From a checkpoint of a small sound classifier: adamw at rate 0.002.
Rows from block 3 of a small sound classifier, named by matrix and row number. Rows with one number within an expert belong to one neuron, the router's apart. Each number is 128 + 32 x the weight over its row's rms, rounded and kept within 0 to 255. All counts start at 0.
After each expert's rows are labels from the 100 clips, of 14976, where the router gives the expert most weight on average: "strongest on" is what is common among them. Only what is clearly more common there than usual is listed. The data: struck, bounced, scraped and rolled objects made by modal synthesis.
# router: slot weights (model.blocks.3.mlp.router.weight, 16x128), inputs 43-85
# up: expert up (model.blocks.3.mlp.up, 16x128x128), inputs 43-85
# down: expert down (model.blocks.3.mlp.down, 16x128x128, transposed), outputs 43-85

# expert 10
router.10 [163 114 177 130  92 162 176  93 109 213 114 118  78 114 163 118 112 133 130 156 113 111 125 196 144 117 162  22 182 179 107 121 141 131 145 149 113 137 165  84 159 129 108]
up.0 [125 115 113 128  68 108  55 112 112  83 126 182 128 112  81 130 114 139 119  91 165 147  76 225 182 107 135 117 123 103 245 159 146 106 155 116 125 136 115 134 191 161 140]
down.0 [ 97 101 161 138 168 148 126  70 149 149 120 143 127 107 171 106  58 102 108 174 123 112 127 118 102 138  86 135 174 173  91 125 115 103 105 151 128 196 138 127 165 139 131]
up.1 [192 181 132 115 103  72 112 158 116 165 137 151  62 111 131 149 108 143 173 167  77  86 110 104 107 175 109  91 128 119 132 144 103 166 107 126 143 120 122  94 103 123  80]
down.1 [192 123 147  96 114  65  71 124 164 147  85 106  61 192 132 137 130 101 129 162 137 158  68 133 168 124 165 136 119 105 103 139 145 127 177 136 187  95 154 119 122 129  58]
up.2 [134 140 130 133 134 128 137 112 106 106 117 140  94 148 160 119 143 121 130 175  81 141 136  61 166 184 114 110 142 146  79 102 107 116  92 111 112 134 111 131 128 148 116]
down.2 [204  87 131 153  50 100 123 197 163 155  99 128 123 144 133 166 133 121 168 139 139 166  83  96 164  99 185  93  98 128 130 134 100 131 217 109 121 117 130 123 111 125 115]
up.3 [108 143 101 131  88 176 129 190 123 132 136  97 187 135 130 134 159 148 113  98 201 157 167 115 150  98 138 101 111 132 124 122 113 103 145 129 135 148 148 145 104  96 195]
down.3 [ 80 127 126 167 164 116 140 194  65 125 189  96 172 104 108 120 128 133 116 111 171 137 139 123  97 121  94 104 147  90 184  96 151 154  93  49 123 114 153 150 122 153 125]
strongest on: reverberation; text has "room"; text has "reverberant"; plastic-like damping

# expert 1
router.1 [ 90 127 146 136  98 140 145 118  99 173 118 116 123 157 147 171 165 120 133 163 141 151 129 152 145 137 141 102 156 127  88 107 134 155 194  94 153 157 127 146 139  46 121]
up.0 [128 127  78 120 133 124 172 105 108 114 152 218 128 132 121 115 130 202 148 157 122  65 148 175 146 155  96 135 117 117 173 169 124 136  61 132 119  53 119 115 116 181 134]
down.0 [107 125  38  75  89 138 141 133 130 110  96 165 147 189  78 192 130 134 173 128 135 128 126 124 123 117  94 142  85 132 104 114 167  98 126 147 219 125 121 132 129 102 135]
up.1 [126 136 126 144 143 119 156   3 133 134 199 122 133 117  85  94  89 118  92 132  93 132  98 159 120 133  80 112 141 125 185 136 145 100 115 255 136  95 128  98 126 190  77]
down.1 [115 133 101 182  79 159 113 130 145 108 170 139 167 130 122 115 115 130 137 117  85 170 138  68 135 126 122 114  57 101 124 115  99  84 116 124 100 145  95 103 125 125 164]
up.2 [120 150  92 130 159 127 175 119  89 133 163 184 125 117 127 113 123 130 136 123 130 129 126 152 125 207  94  69 131 151 178 174 125  80 104 128 146 100 118 123  89 146 145]
down.2 [128 135  26  80 129 162 130 128 128 121 126 172 126 135  77 239 133 170 194 122 128 151 101 121 142 133 131 159  78 110 133 101 121  81 154 142 186 116  98 138 138  76 133]
up.3 [132 170 123 130 103 137 126 124  84 130 122 164 115 111 101 148 124 122 144  91 128 127  58 112 145 147 113 160  92  57 141 142 130 156 132 165  98 143  85  31 124 117  98]
down.3 [ 90 125  72 101 131 126 111 134 125  76 129 143 135 168 129 142 130 134 123  83 185 169 145 128 123 128 123 142 120 117 138 108 226 137 142  44 154 176 132 116 125  32 130]
strongest on: glass-like damping; repeated hits

# expert 9
router.9 [ 81 106 156 116 115 153 139  93 116 168 159 130 119 137 171 134 121  77 105 112 158 179 143 108  97 109 102 106 167 123 159 131 199 144 186 129 185 154 133 147 107  68 159]
up.0 [ 83 120 100 127 127 105 115 159 131  93 143 122 135 118 144 125  84  90 131  73 129 149  67 195 115 123  84  86 132 144 121 167 138 123 128 100 120 133 139 131  96 126 130]
down.0 [113 100 128  94 111 122  82 130 127 111  59 148 122 176 116 169 118  37 153 107 121 127 124 138 129  26 110 121 100 164  85 114 167 143 107 152 138 146 127  84 128 141 138]
up.1 [132  70 161 129 121 121 163 156 129 174  99 108 116 136 154 178 155 150 121 135 149 141 110 197 170  93 162 110 183 117  60 173 212 185 183  93 122 111 138 117 133 125 108]
down.1 [148 184  95 159 135 121 126 148 139 111 136 130 118 106 153 102 134 117 176 141 117 100 169  93 134 127 130 163 111 147 140 120 111 114  70 171 131 136 126 138  47 179 156]
up.2 [110 115  97 128 108  60  33 122 134 120 132 120 146 128 103 126 138  70  86  84 162 152 145 145 183 127 108  73 122 105 156 145 173 129  85 117 146 130 148  68 124 192 134]
down.2 [130  81 137  95 112 137 127 192 150 104  79  93 135 223 106 146 141 106 132 116 172 130 126 109 129  80 106 151 125 136  69 129 119 154 106 117  98 154 143 106 125  83 165]
up.3 [ 88 106 100 106 137 124  69 135 114 110 141 114 137 133 118 106 128  92  62  53 160 144 121 148 146 120 107  73 148 143 121 176 183 107 140 141 143 129 154 130  69 114 130]
down.3 [117  86 142  82 119 142  92 154 155 107  55 144 130 220 110 162 158  95 142 112 162 113 118 127 131  68 119 172 122 137  77 128 119 148 118 137 119 154 157 116 110 128 123]
strongest on: ceramic-like damping; repeated hits

# expert 8
router.8 [114 130 178 136  96 167 112 110 146 144  89 104 168 122 157 191 168 125 136 138 147 154 178 102 169  92 164 135 149 172  91  70 142 128 188  76 105 193 146 146 173  98 120]
up.0 [125 100 177 111 139  90  87 129 107 129 114 122 126 141 128 141 121  81  84 128 148 105 112 183 130 132 129 167 164 114 125 155 179 144 122 118  86  91 147  79 152 147  90]
down.0 [170  82 130 143 140  96 112 143 124 175 120 116 118 120 134 117 211 172 129 174 130 125 179 126 110 130 190 128 187 129 110 116 177 155 124 139 121  60 164 141 102 143 122]
up.1 [119 186  71 103 211 166 109 179  76  92 116 168  78 132 113 140 119 179 133 130  64  63 102 122 140 134 130 136 106 129 111 132 120  78 198 133 107 136 113 182  88 106 146]
down.1 [130 111 128 125 113  61 118 161 119  36 129 125 130 107 125 167 131 155 149 102 168 119 134 147 130 162 131 124 104 120 144 127 138 130 127  47 128 138 168 125 122  88 157]
up.2 [140 177 164 121 169 154 148  90 135 201 126 143  73 131 234 113 125 131 156 191 153 126 168 120  92 131 158 101 173 160 103 116 124 170 151  69 134 150 132 123 174  97 183]
down.2 [159  68 136 129 123 129 130  91 202 145 129 117 140 195 174  83 159 108 101 217 163 130 135 161 129  93 222 139 152 132 105 179 110 168 117 131 149  99 156  87 154 135 112]
up.3 [174 175 130 127 194 136  72 152  97  80  93 133  79 131 188 116  77 138  57 128  59  64 125 164 153 151 138 117  73 136 129 139 143 115 146 138  88 135 128 138  85 155 127]
down.3 [134 153  71 140 119 123 158 136  97 129 167  93 155 106 131 132 114 190 138 127 130 122 143 153 112  45 129 104 134 124 130  75 118  93 133 123  92 151 128 184 146  99 171]
strongest on: bouncing; rubber-like damping; clipping

# expert 5
router.5 [114 120 124 115 117 135 139 104 108 120 118 147 104 129 168 159 137 138 178 111 127 141 140 154 116  93 145  64 160 228 112  68 116 178 194  80 180 160 127 135 116  59  97]
up.0 [119 105 114 104 142  82 100 142  54 121 113 153 115 174 108 120 146 145  73 147 120  60 119 133 131 171 124 169 164 105 131 179 105  75 117  93 151  68  89 148 153 175  98]
down.0 [112  60 107  76 131 110 106 103 136 122  52 168 124 163 178 113 133 147 125  85 123  91 150 144 150 106 100 144  99 147  97 171 106 183  88 201 133 128 148  85 108 123 140]
up.1 [133 122  80 124 143 100 135 128  51 119 158 158 127 139  91  89 122 167  67 139 110 118 116 155 156 143 127 133 143  81 166 195 129  62 133 111 133  52  74 178 142 196 113]
down.1 [111  99 132  98 113 101 121  87 136 158  86 137 125 130 182 108 118 149 111  72 119  86 158 196 158  88 100 153 129 163 105 154 112 152  91 172 124 156 162  42 137 153 151]
up.2 [131  93  10 104 114 117 165  67 106 111 131 177 143 145 123  95 129 169 136 144 110  72 134 185 160 130 147 136  99 136 153 189 126  65 128 173 151  44 115 151 127 149  96]
down.2 [131 139 120 100 109  84 177 118 123 153 163 101 129 130  51 164 129 167 166 123 141 123  76 107 131 121 120 138 136  88 140 138  87 123 133 190 155 113 108 120 105 105 112]
up.3 [126  80 126  96 122  78 145  85  49 124 147 117 146 135  16 145 161 178 127 122 139  99 136 144 160 121 141 102 153 134 170 145 135 107 140 151 163  54 115 196 185 171  69]
down.3 [116 121 130 117  62 112 166 120 142 165 152 136 165 146  88 131 115 150 130 106 151 125 107  53 108  79 111 176  98  85 128 154  94 129 123 200 154 103  74  75  79 103 138]
strongest on: repeated hits; ceramic-like damping

# expert 6
router.6 [ 99 118 149 134 165 158 141 174  72 188 112 123 150 173 136 149 185 124 135 133 185 144 136 132 121 142 153 118 168 143  95 158 150 161 198  93 163 118 154 139 109  66  84]
up.15 [124 222 183 113 126 112 112 112  95 110  84  92  97 144 116 184 132 141 172 107 139  98 136 152 144  15 126  95 143 150  73 111 145 142 160 146 103 217 138  92 102  84 107]
down.15 [115 125 163 143 115  96 118 119 145  42 127  90 144 137 146 120 141 115  85  82 144 140 123 160 137 168 112 116 117 140 164 151 121 148 116 105 138 141 181 120 124 161 120]
up.16 [142 197 112 156 103 107 128  65 133 134 178 126 131 100 163 127  14  93 119 115  78 136 103 166 152 156  75 128  94 115 162 110 158 116  87 123 108 173  85  96 130 212 145]
down.16 [127 171 140 150 130 143 129 135  87 163 176 129 142 142 114 149 129  84 162 155 136 199 147 171 127  76 132 101 138 144 158 126 147 119 114  64  96  80 121  81 155  84 116]
up.17 [120  86  93  85  40 142 129 147 145 124 133 218 164 145 138 142 129 143 234 115 170 162 118 101 127 132 127 126 113 154 122 204 101 143 129 146 173 127 120 119 109  77 176]
down.17 [135 112 150  73 198 106 132  97 113 124 108 187  61 146 152 125 179 165 128 138 137 102 114 111 132 155 127 125 159 161 130 135 139 130 136 121 134  81 147 166 112 153  86]
up.18 [121 180  82 129 140  66 157  41 128 122 190 168 142  74 164  95  46 133  75 117 121 101 111 201 137 204  80 122 122  97 190 153 119 106  85 126 135 128 107  99 134 190 123]
down.18 [121 125 157 130 111 131 100 195  95 185 126 132 129 128  63 213 114 105 172 111 129 151 125 127 129  61 131 137 118 145 123 144 200 126 108  45 111 126 118  81 136  88 126]
strongest on: glass-like damping; repeated hits

# expert 0
router.0 [163 112 177 142 133 124 106 169 120 148 149 117  94  82  86 154 123  86 192  83 164 174 126  95 120  77 106  45 161 174 140 130 155 170 172 102 141 166 125 107 151 110 106]
up.0 [ 32 135 118 130 192 130  76 135 136  39 138 134 203 124 166  97 104 120 119 125 125 106 124 155 105 186  50 128 153 130 142  99  96 101  95 118 122 132 107 148 110 124 129]
down.0 [ 73 121 138 129  44 114 116 172 143 131 138 161 170 123 118 108  98  73 135  65 130 153 185  93 106 109  94 164 116 130 107 149 142 123  71 114 145 160 141  67 134 129 200]
up.1 [182 125 119 139 127  47 150 168  84 186 133 133 106 126  48 181 135 135 146 145 132 110  86 123 108 161 140 127 152 101 155 115 124 127 135 138 116  99 103 146 100 167  62]
down.1 [133 134 130 139 120  71 128 141 124 158 142 113 127  71  92 194  93 200 219 147 117 108 108 152 104 106 132  94 131 137 191  73 101 145 128 117 114 129 132 153 124 121 127]
up.2 [132 187 114 142 115  82 142  96 105 152 146 119 174 110 136 128 126 156 122 186 139 121 139  97  95 197 127 187 121  56 159 110 110 112  73 135 176  72 109 115 118 136 128]
down.2 [137 115  99 137  72 152 179 142 144 132 134 144 147 101 153 150 135 200 255 153 172 141 150 131 119 125 151 102  93 120 137  98  98 124 120 100  98 188 125 140  83  83 163]
up.3 [125 156  98 146  62  79 120 134 139 114 129 135 203 165 115 125 135 174 111 130 145 108 121 121 128 168 122 255  89  48 126 127  80 106 127 167 162 124 108 127 121 122 105]
down.3 [157 102  42 128 119 157 159 174 208 134 129 129 174 111 127 147 155 134 169 160 186 129 126 120 130 135 157 162  91  81 137 147  86 129 100 152  71 118 141 140 111 100 148]
strongest on: wood-like damping; repeated hits

# expert 7
router.7 [ 56 123 166 142 171 143 102 102  99 156 129  78 158 155 165 125 130 139  95 135 148 137 157 117  84 136  97 129 142  97 110 111 181 138 164 119 175 145 141 163 149  75 148]
up.0 [ 75  69 147 137  41 147 119 194 133 130 102 131 131 158 125 203 139  91 129  93 136 173  87 127 187 111 130 135 144 131  83 128 132 130 195  79 116 143 118 148 161 109 104]
down.0 [131 133  93 105 137  93 105  94 129  71 146 194 148 134 117 111 130 123 185 133 127 100 201 130  24 131 112 124 107 140 187  86 128 136  70 141 190 125 108 125 128 133 174]
up.1 [109 135 173 128 125 141 136 149 120 146 122 167 131 120 139 158 117 122 133 125 131 154 114 124 109 255 110 138 161 126 129 118 102 152 140 108 125 133  92 133 152 105 113]
down.1 [120 111 111 155 115 122 118 157 127 114 137  93 192  82 106 128 174 191  96 146 136 185 127  91  67 107 129  76 116 101 173  58 146  79 146 121 166 113 127 134  79 106 121]
up.2 [171  66 165 127  87  96 180 167 131 171 126 141  93 189 118 175 124 144 161 160 140 171  89 126 135 158 133 169 151 113 106 181  99 162 147 125 140  63 112 135 168 137  43]
down.2 [134 132 117  49 190 134  98  98  63  98 103 159 126 175 152 128 130 123 160 115 104 119 133 118 129 165 139 113 128 178 118 133 238 123 122  30 172 112 128 139 127 108 127]
up.3 [191 127 126 126  64 117 153 166 129 148 110 135 113 134 127 197 122 121 194 131 139 129  80 136 152 141 123 137 126 123  89 155  93 183 144 108 119  81 112  98 166 129  44]
down.3 [127 137 112 125 125 131 103 124  59  69 131 107 132 133 122 126 127 121 127 107 128 163 143 128 124 130 125  74 136 152 132 107 251 121 122  10 142 122 129  97 130  97 135]
strongest on: rubber-like damping; clipping; text has "clipped"

# expert 15
router.15 [ 80 108 161 145 146 143 154 102 108 165 118 111 136 148 146 121 144 112 162 171 166 133 150  98 136 148  94 102 177 134 126  88 144 131 173 106 152 154 136 163 122  87 145]
up.0 [107 123 108 125 169 172  98 154  76 115 178 140 135 117 120 170 103 107 116  57 109 177  89  90 128 157  80  82 119 181 130 116 151 135 155 133 138 139  78 147  92 120 111]
down.0 [117 129 139 111 102  95  49 119 125 149  96 153 164 138 145 140 128 125 168  81 149 125 157 146 124 142 126 163 119 167 129 143 177 142 123  96 147 164 122  58 135 123 159]
up.1 [117 138 128 123 146 228 126 171 100 155 160 149  99 117 179 100 122 115 119 106 131 153 132 117 129 128 147  49 137 145 144 134 108  85 168 129 125 126 114 139 119  85 175]
down.1 [151 115  73 107 145  94 189  80 121 118 154 128  94  56 112 151 107 203 171 172 117  64 119 221 143 131 163 143 113  84 182 125 126  97 140 100  99 115 149 135 100 111 122]
up.2 [ 86 114 120 106 115 182  88 184  68 112 113 155 120 128 127 196 133  93 132  71 138 127 130  94 145 107 131 111 134 190  96  92 155 124 209  67 154 162 125 148 139  73 136]
down.2 [164 110 108  75 136  89  57  95 132 126  50 194 120 145 120 160 120  85 134  69 139  36 152 138 123 130 132 189  68 172 129 137 128 110 122 175 157 151 117  87 177 142 156]
up.3 [ 71 130  61 119  85 209 129 178 118 150 152 129 159 146 140 111 160  96  70  84 217 162 162  89 133 113 109 124 153 133 123 103 126 121  84 114 123 136 132  94  95  97 186]
down.3 [132  58 110  85 128 126 137 113 128 135  59 151 124 179 107 136 109 119 134 143 131 109 151  80 103 225 141 130 119 188 105 113 205  72 126  53 150 117 130 125 124 111 164]
strongest on: wood-like damping; one hit

# expert 14
router.14 [143  99 172 147 118 133 126 101 157 144 117 110 134 130 122 144 120 118 147 154 126 143 178  89 137 162  97 133 134 168  92  66 139 153  75  68 109 185 174 119 128 132 125]
up.0 [127 230  92 128 116 119  85 103 140  80 145 125 107  93 121 179  91 205 149 107 134 137  71 154 198 123 127 117  79  89 202 103  80  19 174 106 135 169  93 175 127 126  99]
down.0 [137 169  84  87 217 126 118 134 107 109 152 182 107 151 120 167 108 137 191 137  94 114 133 136 130 150 115 124 124 124 151  97 114 111  96 155 116 117 105 168 120 140 119]
up.1 [146 151 100 126 115  94  44 157 111 132 125 147  97  72 133 179 127 172 118 100 122 129 118 150 159 141 147 115  98  76 162 145  83 137 139  92 123 130  95 106 128 135 130]
down.1 [130 136  66 103 179 113  93 129  39  83 106 142 110 126 125 178 120 130 116  77  99 105 123 129 152 145 114 120 120 129 128  87 147 105 175 162 128 117  94 161 159 129 128]
up.2 [ 70 141  21 102 126  81  94 139 112 111 125 178 135 138 142 132 118 114 140  87 122 131 122 155 140 132 124 134  88 111 222 167 106 132 129 126 190 103  93 104 127 178 150]
down.2 [128 124 151 102 167 115 104 147  65 130 129 129 110 143 130 159 125 135 124  86 118 104 120 122 126 129  95 128 162 150  89 130 156 189 132 136  95 110 126 137 127 129  90]
up.3 [121 150  62  87 130 117  51 123  76 100  90 126  92 128 180  92 128 147 109  82 118  83 171  99 174 123 128 129 121  97  96 148 131  97 119 141 120 125 122 107 137 121 150]
down.3 [206 147 125 115  93  95 126 165  92 109 155  76  95 109  85 134 131 126 117  76 126 131 113 122 163 142 187  91  93 108 128 108 128 122 170 110 114 124 122  99 119  93 140]
strongest on: reverberation; text has "reverberant"; text has "room"; rubber-like damping

# expert 3
router.3 [ 87 135 104 147 101 157 133 122 175 104 128 150 196  98 118 150 118 180 160 162 130  94 101 106  67 154  71 165 126 102 133 106 117 111  64 149 170 148 139 140 109 125 156]
up.15 [146 131 180 124 178 119 128 154  46 174 102 177  93 129 158 159 133 102 108 133 103 124 127 156 146 171 130 103 161 183 132 144 124 157 165  42 123 113 112 122 167 134 111]
down.15 [108 124  87  64 159 147 119 112 132  94 132 136 155 128 133 120 127 101  83 107 153 160 164 102 106 177 101 125  99 105 134 184 121 143 125 132 177 106 129 151 135  81 144]
up.16 [129 125 130 108 155 136 197 145 126 140  96 151 115 203 161 147 132  97 101 135 129 129  95 128 162 174 127 117 179 152 107 148 118 140 126 119 154 116 128 107 114 115  49]
down.16 [218 172 130 130 114 123 176  87 108 156 142 126 130 114 148 123 104 127 133 125 113 130  96 115 123 168 127 105 120 183 148 121 120 116 143 167 117 135  83 131 135 135 214]
up.17 [126 125 201 120 159 135 104 140  80 185 134 126  86 145 111 168 161  88 108  99 153 207 137 118 148 150 153  77 160 183 121 139 150 190 167  98 133 114 122  41 153 124 100]
down.17 [139 143 103  22 152 149 105 158 113  92 142 135  94 215 122 146  73  40  99  99 127 150 122  73 123 141 130 134  16 138 135 112 119 128 142  87 137 173 113 131 138  91 155]
up.18 [180 140 157  94 121 125 125 106 106 152 113 143 107 142  75 156 169 104 134 112 122 132 128 107 156 125 151 121 104 167 128 186 130 134 136 172  97  98 113  37 131 139 129]
down.18 [150 126 178 113 162  75  93 111 128 141  89  99  96 178  81 189 132 137 116 173 131 132  60 128 125  99 136 125 166  81 169 114  98  90 159 121 134  96 116 163 133 203  66]
strongest on: one hit; glass-like damping

# expert 4
router.4 [115 122 187  91 125 113 104  73 141 164  92  71 137 112 138 161 124 150 143 124 154 147 172 140 149 124 121  75 113 135  83 122 144 183 159  74 146 175 156 143  86  64 173]
up.15 [ 99 135 142 101 208 117 127 159  89 112 127 197 115 133 140 160 115 103 142 118 132 119 133 134  93 151 116 163 174 134 125 128 104 157 156 107 140  99  77 166 127  66  63]
down.15 [165 122 119 127 136 131  87 137 128 155  97  94 117 130 119 184 197 122  95 132 138 138 127 129 137 147 168 138 132 124 126 130 143 161 141  88  78  99 164 171 141 127 122]
up.16 [112  90 122  80 126  96 128 122  25 104 126 156 115 188 125 148 144 152 131 120 122 110 149 167 134 137 134  75 188 148 121 133 115 110 178 128 190  68  98 162 133 114 124]
down.16 [137  93 101 103 140 137  88 114 141 174  73 143 107 147 175 138 191  96  93 117 112  98 114 133 158 128 114 177 149 158  61 138 128 212 116 207  79 116 130 107 149 116 116]
up.17 [113 138 102 123 158 130 122 184 102  88 173 224 107 107 177 105  74 115 137 142  78 102 126 133  64 189  95 132 177 130 135 120  46 115 128 142 176  99  96 139 106 105 126]
down.17 [134 157 119 144 148 113 117 138 117 129 137  65  37  68 154  63  76  89  98 131  36 141 125 104 108 205  93  95 121 135 126 113 108 147 130 112 105 113 131 126 150 131 125]
up.18 [123 154  69 125 173 220 119 147 114 136 152 129 117  95 115  25 148 111  94 131 124 135 168  78 100 152 149  60 127 122 179 113 157  94 131 125 171 103 119 171 105 127 183]
down.18 [185 131 147 145 133 107 111 126 119 182  94  87 123  63 123 171 111 171 116 117 124  99 112 174 132 116 118 138 140 123 111  73 128 144 145 126 103 156 149 128 148 122 129]
strongest on: rubber-like damping

# expert 12
router.12 [148 127  98 122 173 145 116 167 110  85  82 172 102 123 163 159 130 169 125 218  78  86 157 160  93 193 156 150 126 151 122  82 101  80 185  85 151 134 133 203 170  92 131]
up.15 [ 93 113 128  99 157 168 100 168 125 109 117 151 103 112 146 174  99 107 112  63 127 148  45 151 144 124  66 109 128 155 112 158 121 134 158 146 132 157 130 110 137  59  72]
down.15 [100 110 115 136  99 114 123 137 172 122 119 120 188 130 133 124 123 121 138 118 159 155 143 139  88 138  87 136  96  99 151 138 151  70  63  84 160 143 139 114 119 144 153]
up.16 [107 121 171  95  85 112 123  94 134 119 124 107 135 100 144 202 102 127 171 126 129 135 106 111 151  97 101 105 140 148 137 125 130 176 122 144 157 166 156  99 135  77  78]
down.16 [141  83 138 132 112 128 127 152 209 129 119  95 122 109  68 234 168 150 144 146 154 169 115  92 126 161 172 138  61  76 160 128 113  94 128  92 139 137 169 152 147 107 132]
up.17 [124 216 111 175 154 198 128 164 125 104 149 133 138 126 164 119 101 179  99 150 116 128 136 117  89 134 124 133 135 130 188 129 106  95 127 128 110 182 121 166  81 149 183]
down.17 [139  92 129 127 139 185 190  95 174  99 178 115 115 105 176 118  91 138 132 135 134 131 109 136 151 125 138  90 130 146 140  87 119 120 151 128 109 157 127 141 158  79 155]
up.18 [ 87 128 158 122 128 176 131 112 138 159 136 148 129 144 135  88 132  71 135 135 144 140 199  74  83 113 133 199 126 133 124 132 138 135 111 135 129  99 125  92  71 105 172]
down.18 [118 147 125 126 133 119 159 121  88  80 164 137 120 126 123  34 123  92 129 122 126 109 132 157 137 136 114  72 145 174 161 116 132  99  94 124 122  99 109 124 113 146 146]
strongest on: one hit; wood-like damping

# expert 2
router.2 [136 114 158 165  79 128 168 112 178 161 115  93 106 152 149 104 139  84 107 117 112 155  93 116 160  97 122 117 160 172  84  97  97 151 146 145 141 168 153  88 158 126  90]
up.0 [103 167  34 143 147 115  94 180 115 129 182 135 176  67  69 129 110 142 102  89 124 105 123 156  71 152 117 156 131  64 200 113 130 129 133 140 107 111  75 178  84 170 132]
down.0 [105 114 107 107 133 125  44 130 123 125 116 249 138 135 148 144 124  95  82  89 103 112 109 137 123 156  83 197 119 125 108 163 139 132 132 150 103 123 107 143  96 122 132]
up.1 [106 141  92  88 173 136 120 123  59 128 115 169 130 152 167 126 134 159 131 148 142 108 135 135 123 181 131 163 119  75 150 154 153 120 110 103 126  81  97 126  97 123 178]
down.1 [124 121  72 125  86 140 144 167 172  97 115 161  79 109 145 139 117 106 196  84  56 148 127 129 146 123 129 102 105 130 105  91 159 108 151 156 146 141  87 132  84 162 124]
up.2 [130 109  71 106 181 150 108 172 107 125 127 220 124 146 122 121 136 127  86 115 109 147 119 144 144 191 169 203  89 163 139 131 141 108 151 128 231  70 109 144 138 132 109]
down.2 [187 156 125 119 128 110 113 119 167 172 119 178 114 165 151 136 186 221 122 171 128  73 118 123 148 140 164 176 106 104 130 143 100 131 126 159  90 100 126  95 116 163  78]
up.3 [131 124   2  93 190 152 194 161  70 129 160 213 134 104 162 125 115 146  83 118 114  93 135 211  88 129 132 117 123 161 152 133  80 125 159 141 147  94 129 165 105  71 146]
down.3 [144  65 138  74 172 125 121 123 104 131  69 123  97 185 133 191 147 129 104 121 183  86 108 162 144 112 142 170 136 123 107 172 140 157 160 102 108 126 157 105 126  53 121]
strongest on: reverberation; text has "room"; text has "reverberant"; wood-like damping

# expert 11
router.11 [146  48 118 100 131 122 119 128 140 211  81 179 111 174 133 133 142 133 119 158 106  92 137 200 139  94 179 155 143 146  69 180 106 171 188 102 128 101 147 103 137 109 122]
up.0 [131 157 115 157 124  75 128 123 118  30 187 124 119 109 146 104  71 165 141 121  65 124 126 125 127 137 102  92 127 108 164  63 114 109 115 136 107 132  25 155 108 176 125]
down.0 [132 154 130 143 165 155 131 103 101 109 133 112 106  61 123 149  97 143 129 128 119  98  79 157 169 169 140 104 127 141 131  86 140 104 170  98 118 196 109 164 158 110 127]
up.1 [126 179  76 187  96 124 144 141 127  85 135 123 175  75 128 135 107 123 120 106 137 113 117 146 131 128 102 127  97  97 181 132 124  24  96 128  74 163 109 124 155 177 169]
down.1 [ 95  86 133 145 127 105 119 169 172 133 136 116 168 128  79 142  92  91 158  85 144 190 117 143 135 122 100 127  92 140 159 155 156 123  37 124 149 149 175 108 118 176 111]
up.2 [127 124 177 157 135 181 114 102 124 143 121 142 109 144 170  93 142  86 107 160 117 149 151  40 130 197 129 122 179 156  95 116 133 126 111 108 130 190 123  95 142 124 164]
down.2 [156 121 126 128 126 171 124 127 135 151  94 116 134 197 155 107 186 178  98 159 123  95 132  88 146 117 161 152 123  93  70 169 149 143 130 160  76 106 155 144 120 130 134]
up.3 [129 133 124 144 121 124 146 120 127  59 194  96 128 128 139  73 120 153 115  92  68 132 125 128 142 126 126 117 144 137 154  49 117  98 126 121 109 145  58 142 143 146 138]
down.3 [118 158 114 159 129 168 133 106  86 113 117 115 132  85 178 169 104 133 116 127 129 109 107 160 190 141 134 126 109 146 114  80 155  98 165  78 129 203  94 143 130  93 151]
strongest on: plastic-like damping; one hit

# expert 13
router.13 [101 124 148  97 127 110  97 102  87 113 135 114 130 162 105 127 169 134 132 131 183 119  97  99 106 153 185 132 184 119 135 121 142 110 142 117 187 131 119 123 183 100  96]
up.0 [136 124 125 138 154 125 211 134 139 159 139 180 128 101 166 116  94 126 142 143 118 129 106 136  97 166  72 127 128 152 123 134  93 161 131 144 126 146 126 146 129  93 113]
down.0 [148 131 121  83 138 132 104 124  48 136 127 132 132  91 129 109  94 145 129 135 121 119 147 180 125 147 130  84 150 168  92 124 170 176 103 140 143 135 114  74 184 114 194]
up.1 [207 168  26 173  81  99 162 130 188 128 128 102 119  76 119 146 127 220 143 175  60 138  86 160 155  98 139  75  87 112 149  97  98 126 125 146 130 118  85 117 136 153  72]
down.1 [182 107 164 162 121 104 156 121 141 124 119  25 123 158 106 129 126  64 127 173 164 105 126 137 127 103 146  94 128 153 163  89 102 141 122 128 123 122 161 133 153 129 127]
up.2 [125 126 133 102  96 126 142  99 144 129  83 174 110 130 156 137  94  72 153 107  98 138 118 120 166 109  23 115  95 182  95 137 128 198  79 125 129 181 127  67 103 102 134]
down.2 [132 118 125 102  97  88 104 146  98 137  99 117 141 142 113 186 128 163 176 113 169 128 131 134 146 131 126 135 129 166 110 150 132 155  94 114 143 140 127  66 165  88 168]
up.3 [160 208 115 174  91  90 188  79 118 147 184  99 117  87 161  73 137 178 112 164  84  94 158 167 129  69 147  70 120  81 114  61 140 117 111 149 162 108 114 106  69 177 113]
down.3 [143  67 131  69 146 114 131 164 122 139 106 128 129 194 126 128 187 123 122 160 132 128 151 108 122 172 161 164 149 134 123 142 103 161 125 126 116  92 151 127 145  79 132]
strongest on: steel-like damping; one hit